python train.py --model="sound classifier" --wave_channels=64 --wave_strides=[5, 4, 4, 2] --widths=[96, 144, 208, 320] --label_smoothing=0.1 --loss="cross_entropy" --batch_size=256 --lr_schedule="cosine" --final_lr_fraction=0.1 --weight_decay=0.04 --adamw_weight_decay_other_params=0
Rows from block 4 of a small sound classifier, named by matrix and row number. Each number is 500 + 40 x the weight over its row's rms, rounded and kept within 0 to 999. All counts start at 0. Numbers have three digits each. After the name is the row's rms in percent of the matrix's.
After each channel's rows are labels from the 100 clips, of 14848, where the channel reaches its highest value: "responds to" is what is common among them. Only what is clearly more common there than usual is listed. The data: chords played on synthesised instruments. In brackets: how many of the 100.
# conv: width-3 conv, stride 2 (model.blocks.4.conv.weight, 320x208x3, each kernel summed), inputs 0-207

conv.236 099:595493420499508512494488394511526493549458492511434555469482446554568509552490480442529484484527424562468500521498463560512513558501567460536500488527525523474539484452541479460545469443496527469534526452523564469532503519554455521465488522490588533536494498470418484494452426431476464470427541519501546511492524519499506473497498545527473526531543411584482579519542537514567485465517509462482509422517505529526541445484522479481497518574411511526504493498471600487545555520538542551593511517439484477553478456580498499524478584551517443494494469498474465460516477479515573460476526483438527509494488498492464443527524430554
responds to: the note C# (100); the note G# (74); root: C# (57); clipping (25)

conv.49 111:463471548474481422456472612576501425498455497487484447527535496570472439507521526442477513468477468486553466431491499575495505505502463532478519521538479544536484567525454529525507571523522483422457473499456499494514532522454600479451475544518421426508512486495511511521517462567466479516423502543472539523486425526552511496524476490483595519512408443473552529523479473475494474527487439443502459531520490481469511515520447488512531580485545510429516447471528445531522466475436498530452429511518482477442506527545539512466495432416452517536529482538394484405482510485542477511515426495513441514564502522543454467472482453530
responds to: the note F (91); root: A# (35); clipping (33); text has "clipped" (33)

conv.211 104:550495483514489582509504444510449481509494583503496492454496493549628468448472492509523506458533489491523556506443533498473527534502496559515547525453507471514567481508504468483505421439493494498576608446544455475495501566480519557455522479493487499528517500502535491541457486431421478448473510485502568407508546521459468556537451527583490431430487477600515501503538469539528519478487490482584523474489515549437474505523471483576463472549412478546557523548486460521506485521448402483495480507477520567462490468537581483597478498513579472555508472446480491526498485572510442515422469498493535502478488508522484558499476457509
responds to: the note C# (84); root: C# (46); clipping (28); text has "clipped" (28)

conv.161 101:420536593434492533547458535491447539485488407516530551526476523490523525516457503467433447491584515533477499507485461483492536564456535479501472476551536508456595539536555524518557518529539518475498533539530476519412540494466526573491479469551542595512491473579569463473488505553474539549507517509476479562509465491506529431446490444458502481493562452433508453522537503512524593531538486526575496455449482508491476553591470501449487515544504505520458500520493460515496427490518541476624470510446550535549497507457476467436477596534497504538412474506480555507528474541538485466496527540479452460492511476471495472476505565464
responds to: the note G# (86); the note B (85); the note D# (60); root: G# (48)

conv.208 101:587447430551483551530532432538561462467461520504467517510515406507503508466554504525489543464488509473552500523600512533476499531410552533540525478497577440502494556577495561488517524475542486477453503537513461412416489454476478558470542486504516482472494502514557543471454488515523572500464593488509589444487503492457589468522495488517470530546498533519509510470519545526539485455445513533478489504476506459419505511508508494509417497563566474538473527501554524444433483537566505519527494499495521501446483514532425485557472517510531452569577440519536463508519476482494433529432415478482449506505537455508473480482493383498
responds to: the note C# (80); the note D# (77); the note G# (60); root: G# (29)

conv.270 090:467537555459578507485482532497445445523476444578473499483549509487540473539528568501396527544528568495562539432497512525484490511527474458468525532481496495569519506490531476516439483562534555553479502487529523558526446470514486521575405494531548475603459560515530571491518523531507509538557510484519599466551453505458447458517509522488512483521471505542485497612504496507493478423584489451458534473464466517587473495469489538485578508489552450519514520516474472409496516484469512497402547486456532514556457501475517497519494431556530477528484562573503478545507552519486479502526454544451454466513423438432485477510461523489
responds to: the note A (63); clipping (30); text has "clipped" (30); root: A (27)

conv.298 106:552508437487532585526546445444460562498473514564483489525562501556527471459506422562462477493565510530489532514532540495529545520457534497549498428509484500499603461575476501536460485476500504461504608542478544524506507473497471441528459474494498494510497496501496473512556563439499483523479551566517577466504537473523463631382488459550495557474486496610460435443539454567520501578447531502469543467501476565479531421474436477521513479496468558538476465564457494501540512517471465468477460535502442544437551475550549515548514481504514535514493530466461481526494441468526504536474578510463520481449512537495513490475480485494
responds to: the note C# (71); clipping (35); text has "clipped" (35); root: F# (31)

conv.31 105:429474420476523515521535490464466494524531488435524492421544432479526460516561469475512518554471417526475496513504473531482493481515492497436455520410513512436443414400458480480464498403427513475454511540465534515483464438485510484499472486425531495485422516482484440524534513461463484601486505474423499519530526504500567449544517499481475474582529515502491508523428492456507463447563524520510433456475485474400464476511507474479512509540505412490463447485537424446502480468477545445484567432532507470568513476481531540479527515519450458517414489526532484577504548516501508472448531495458487460539465425469446513499495427491
responds to: the note A (77); root: A (29); mains hum (25)

conv.91 096:535513480558528413488533487513534492451455481443537509410539500528522448465464571478535451536469556500433418515473571463524491482414473512449461486494492503480471568549500493472515497508495400478544502533499488497468474508476418475510567507451490516460501513506563483437495550565519416479488468477549531530527420426456529544532570499561511525516567480503451493410455501549487489517498518493502448534486455510526467498543527473500495488521461564437485490470433522509542460516463435425435443443487500457508518558481454471511516507445505582480572559478526506545534444456525418504508476467550461515515522514510488636497499511481
responds to: the note G (100); root: G (39); root: D# (28)

conv.150 099:505567486498446508467497413494522504538504481488448527493439438495532484532503511535540503421488412475529568446476519426505461505553497445413461540495544498557562570492490469481506479446433539526517477507514466445502483540546470601537513478457454517478480521464506479565388476491518473508543526543518545465501487479490525554482476511589516532523505495639502500499486533527488475452454509497519521524503558461624583458544463531478491537543506498522530540467506492527464505535471547508526457545454506508476447479550531544448540659460561487487508500553515504564484463514514534551515495539508464501455532520494487464452555495502
responds to: the note C# (99); the note G# (73); root: C# (58); clipping (26)

conv.304 081:441442507510586478429494542462481567516546538509510496525505496535504499495479536569481525456478566532436435490487526500456563489509540529527496494456521480515494497549453446517449497485414547454502426480473442483467538556488455487523523527526509495518547537502433504448464497516528562535426410544421461539508594514489427460470445498504533463503558466515473523468510486535436526517492492529465533571522528490485469526533506465482522493541523505571513530461512533499436538406443435560529531515468488503423527465521590450557493506481446491567518402550508435497500519504433413511492511470474491522571534527490590548518460454532
responds to: the note G (100); root: G (67); the note D (64); clipping (27)

conv.80 101:476551526464540474528504557512491495477505487577480436561531524464497517539510554531486521488552552543461493480441513498500503539524500484535449484476543460433446442481506459468508542517491502482435501528436573510460437470547580518480600510438510488493490483493555564469451533487435473508517548487608508469516536429510457513543539455500459528463491505490519513446514449448512515580480511456510501543536455581543482523472548475435448586442514514484500530497467521487482496518462516494481521454519517433459482425491477492458436426494457586492548516538443601526558470462450532537540495536458462484530541555541458610477556563465
responds to: the note G (83); root: G (40); clipping (33); text has "clipped" (33)

conv.187 103:469481533495550490500541463532468450454527471485519533518522466428538489466490429497536485512513478450447556577466516525473525428479498500477513517500454486491484486455489550503569461538505516456484450463438541515483490501498462508439418481528624519380485450469466456524580519465517536580477519541430520499487469516494451493482508471482493556464545496524522551474520439487511424436484495498565511466462431451482471434532470477485499529490458530508559472475516466460468479542500539503590465473537551529450464492533543567446496478469542407477450520483520430499556472538558565509512604446476528486487474471417491564493497509602
responds to: the note G# (91); root: G# (36); root: E (26)

conv.299 102:501478496540506521564532481512532510586478495476541564515456529514514457457525511514561516529517518456496557421516532490486521473527498498452496528536508460493430530480464466512511485518471581551490505504456520502557473523487571479415498512552472472510523467563518437481441492454492499519548455543519538589453529475468516554383492558462556521457526475461564523471585552523478614536530531520525478453524462466459510557414471594452482535521532548492465434522478526513529582524502515477533484508505427526526453601511522576474508506490494584538566525579493531498505517453533415430529468520538520496498579484525488478500476535487
responds to: the note F (79); the note D# (67); root: F (43); clipping (32)

conv.301 107:431513478509473466498558503486470497586567456455575505506549449555531562482528531467513480506531562485520523495574503423469511559488499504515567448454547503475398555523537540488529486563489508457518413437537492490539519502506533557477499519528521450430494506448588519488472504528536419511480475467491468517539509444483517399564457492422512447464473559529476515556543405480534494487539433474528453492450514494490490467510465534505512480446523456544526491526435494488421576497533551538553513431495453519465553479525430497484527563519516534561437580433505549477509515519471493474495543511429543480482462469544469469515546465496
responds to: the note D (79); root: D (57)

conv.205 107:438456494543480486504481441508502545520602491457600488652517485469482458536491493514478509562457542521532479437498492528547466500500505527541533523507420512489432532493535443418484550499532467476495458525409487498514483457492507541455496506501532461507530522434535537486471511584445536553524514549554564469428557499539528548480482571500497490535496531505546532507474588438511477472502503588522464546453509547493471526537514577481534470543539498561545563500458431511480551518501539519524482517518525486494494524576507507498562618494456472540494509506483511480491505561548534550493574539492478480546542542505482394472497445529
responds to: the note D (95); the note A (74); root: D (70)

conv.232 096:564437543586477508481487508493519552416462544569525514436470450519486560537502531526465524509536479592471471633546463491446497473417409464520527492496559484478461542483520494494489540536498523447538476476464433479444487518480485522498497485544516493463486527484475512435587566499487540522486519513517436522529483497510476494488413525558441511479473505543446484487546472430467447490465479510551555525462477573513541462449476514526482524516457464469504476513523526420514523486493555508547528482432515460529567510496504450519496547532519573466502526445455510549479521545442514537588625537534606514513468537476506449512478509455
responds to: the note F# (100); root: F# (40)

conv.146 089:589445555525496500465624515590484553541543515527463468497461483512458436529549518374465481443470523477593534420514479444458487450571522493450459504492506504509516523509478540447506578442493494518519431450449463538548446529522525530499475593493557437535419510413446448469462510499520519531506480503511567489548505485536520553493507570430503465487432526518496492471576435524512527502535475500504528494480459546526490470520493518492454461459505470563541508455499524540573501503490499497515460484453469510539457492536480484492510497552552466541493530477508583498543534571577527488538485544491453460532511465461525574479478470456
responds to: the note F (84); the note G (69); root: G (32); clipping (30)

conv.59 097:478476448532517564501486564518585465465407440534491540549500516432479554554539426639498547543507446490493467512561426508527406470518542467513562566455544478529462525471478470500493513542488448549584503436502490491523466501460497492482498474524496498489530488518486492464463506449511482482509477432507527467526552511539490500528442557503474434513515582518455536553476506475547583514625541504487432476459457527469485544467514494467432536475527500478543468553480494548492539507462543504483552476518499515567500509478490478468531415433512538428505468446476482476516543505503531562467448477489525577477463520451476564522521414518
responds to: the note A (100); the note C (82); root: A (72)

conv.258 103:490490532490410482492485582497492534464484425493430491492524497486469500489508471522535535499451551519506453423502498521442504511563504476521465488491568461527548489474527452537513504581504509509500487528433509549561463602447503514515455508536485471520484546542497459483366466462488504384495478523554510560503544507461551499474513560563495473480446586538535484498468438575537494507567502514437520537549498467497556466465534519484480507545494555493518551485458544489456519493459564506529520436474519527547445593454480494519542523508547507441522421578503453478474464521532463549483467439511515497443392484439519412475460497513
responds to: the note C# (67); the note F (61); clipping (45); text has "clipped" (45)

conv.275 093:490508573448562448488548523482472488509481466473528516580479529555504451503435527548512567513503504471461450492464489475516453609468487487572473524486544498494468489562493526537557470502522534518460529566516507461449486572498535473470490466532543474515386498542554531487510457518457477564531471497423441480433525481579419462525528522511565486563517569503515480567507488426564482438475535501465441515546508563525505461487502525455492510518525552540478444618398479471526447510524480492492546548491465570511485498503417469449520488477457470544435471503467545538484554545485532467494503544491451540510466522505446462482518413521
responds to: the note D (67); the note G (64); root: G (40); clipping (32)

conv.151 098:487483470557487464412487540478503494491572538490539474573562423500522531495496573555467502519488517430474495502521567474513483520538501484462498525497518503466526442612575542506466533554524445491448578471450542475492549536456477530508531452486478478470454507479503481495471476534489450451505449492477504503561523580499517568535492495475511413473460510474523557535533478488502556637532460587410525505442474539537545440512453411520456527499552471506534597494491467478560471498471502546508485520567502531576495474486509489460467481592491539503495461512486439465520449497479460531448507539512460486468523471523411429504463541507
responds to: the note D (94); root: D (38); clipping (29); text has "clipped" (29)

conv.317 106:535443493505482445442491452503530478511464496515510455423518496470514603517453512548534460515450465516510490526458501482499526402509463475566591497574501457467500441515540423448532496547491484526556452444525489474453516491455460526432486508438506527509487533527467459500493536491416452552500515509510455478545532416534443491503507561540509482525454543516538588502452451495477499488609518393487464460494556530491499578450555489552476497446500483462519522541490480444479483472552510511590560508528510480554563473514522512524509535481475530492440529551535538571507571526489520460507577501559508515511456481557492454548431592512
responds to: the note G# (59); clipping (31); text has "clipped" (31); sus4 (28)

conv.46 094:510434536559512583535574425581522521520503529446497509476452469473463577486413530474480458543504457519554517505456432418454507507471537485480519491399498456481486443450531476488576419486485487479478525532500497471500477410530462554479500426508443515530506573518465571480583428496467476515468493474511423504449501565475451466492476476517514505481540529504517527550560536451437498488528459507501500520501508464456516536458428479412486481481466473509477503463487464482475524443483504536540538505473518506598586518500512482510417471451551501514508466526536531547503562556506554469528608496514591475442471511496520464522477472495
responds to: the note F# (93); the note A (61); root: B (25)

conv.133 095:456521448534447495484445478469503450455516500478462499481492489437520484473495509481534524538510454453385504561545515443384514538454504514530455492449440499444518463482486487528483541466442479562449579442512577487541532467469521510500485546502551486493470490459456504500518502502505500529487551456572559441517463485425509406469545502523446451543493518577557538499517462505487446440480526531526512489459489502528445398555459530533463481463525476499429464443517508483514506433482442446463518451484518514556598499503589548527502537492511531460525439505507443541485457392485526447492515481452425486472526480529539539547501420508
responds to: the note C# (95); root: F# (37); root: C# (31)

conv.165 093:493514487545543518472503466534460497546500543492456443548471456539457566523515447525582412536480515411495481575531532498474565480521558515435543471542506561513534521554487502471464530542494551480496578438526543552482479570490525447472493550550491493545549517497543523554517486479560511442509468561512546526416481518519517521492505514551542560519459515495503504500512479520451477552516584426487508578481492541533539536497472441447461541554455417469503473472450456467591465460503426583466491544506502456483626529496465497454496477472513542453527551512504485505497515478503511498554570506607471503499450511503505422459451527515
responds to: the note F# (92); the note B (71); root: B (61); clipping (28)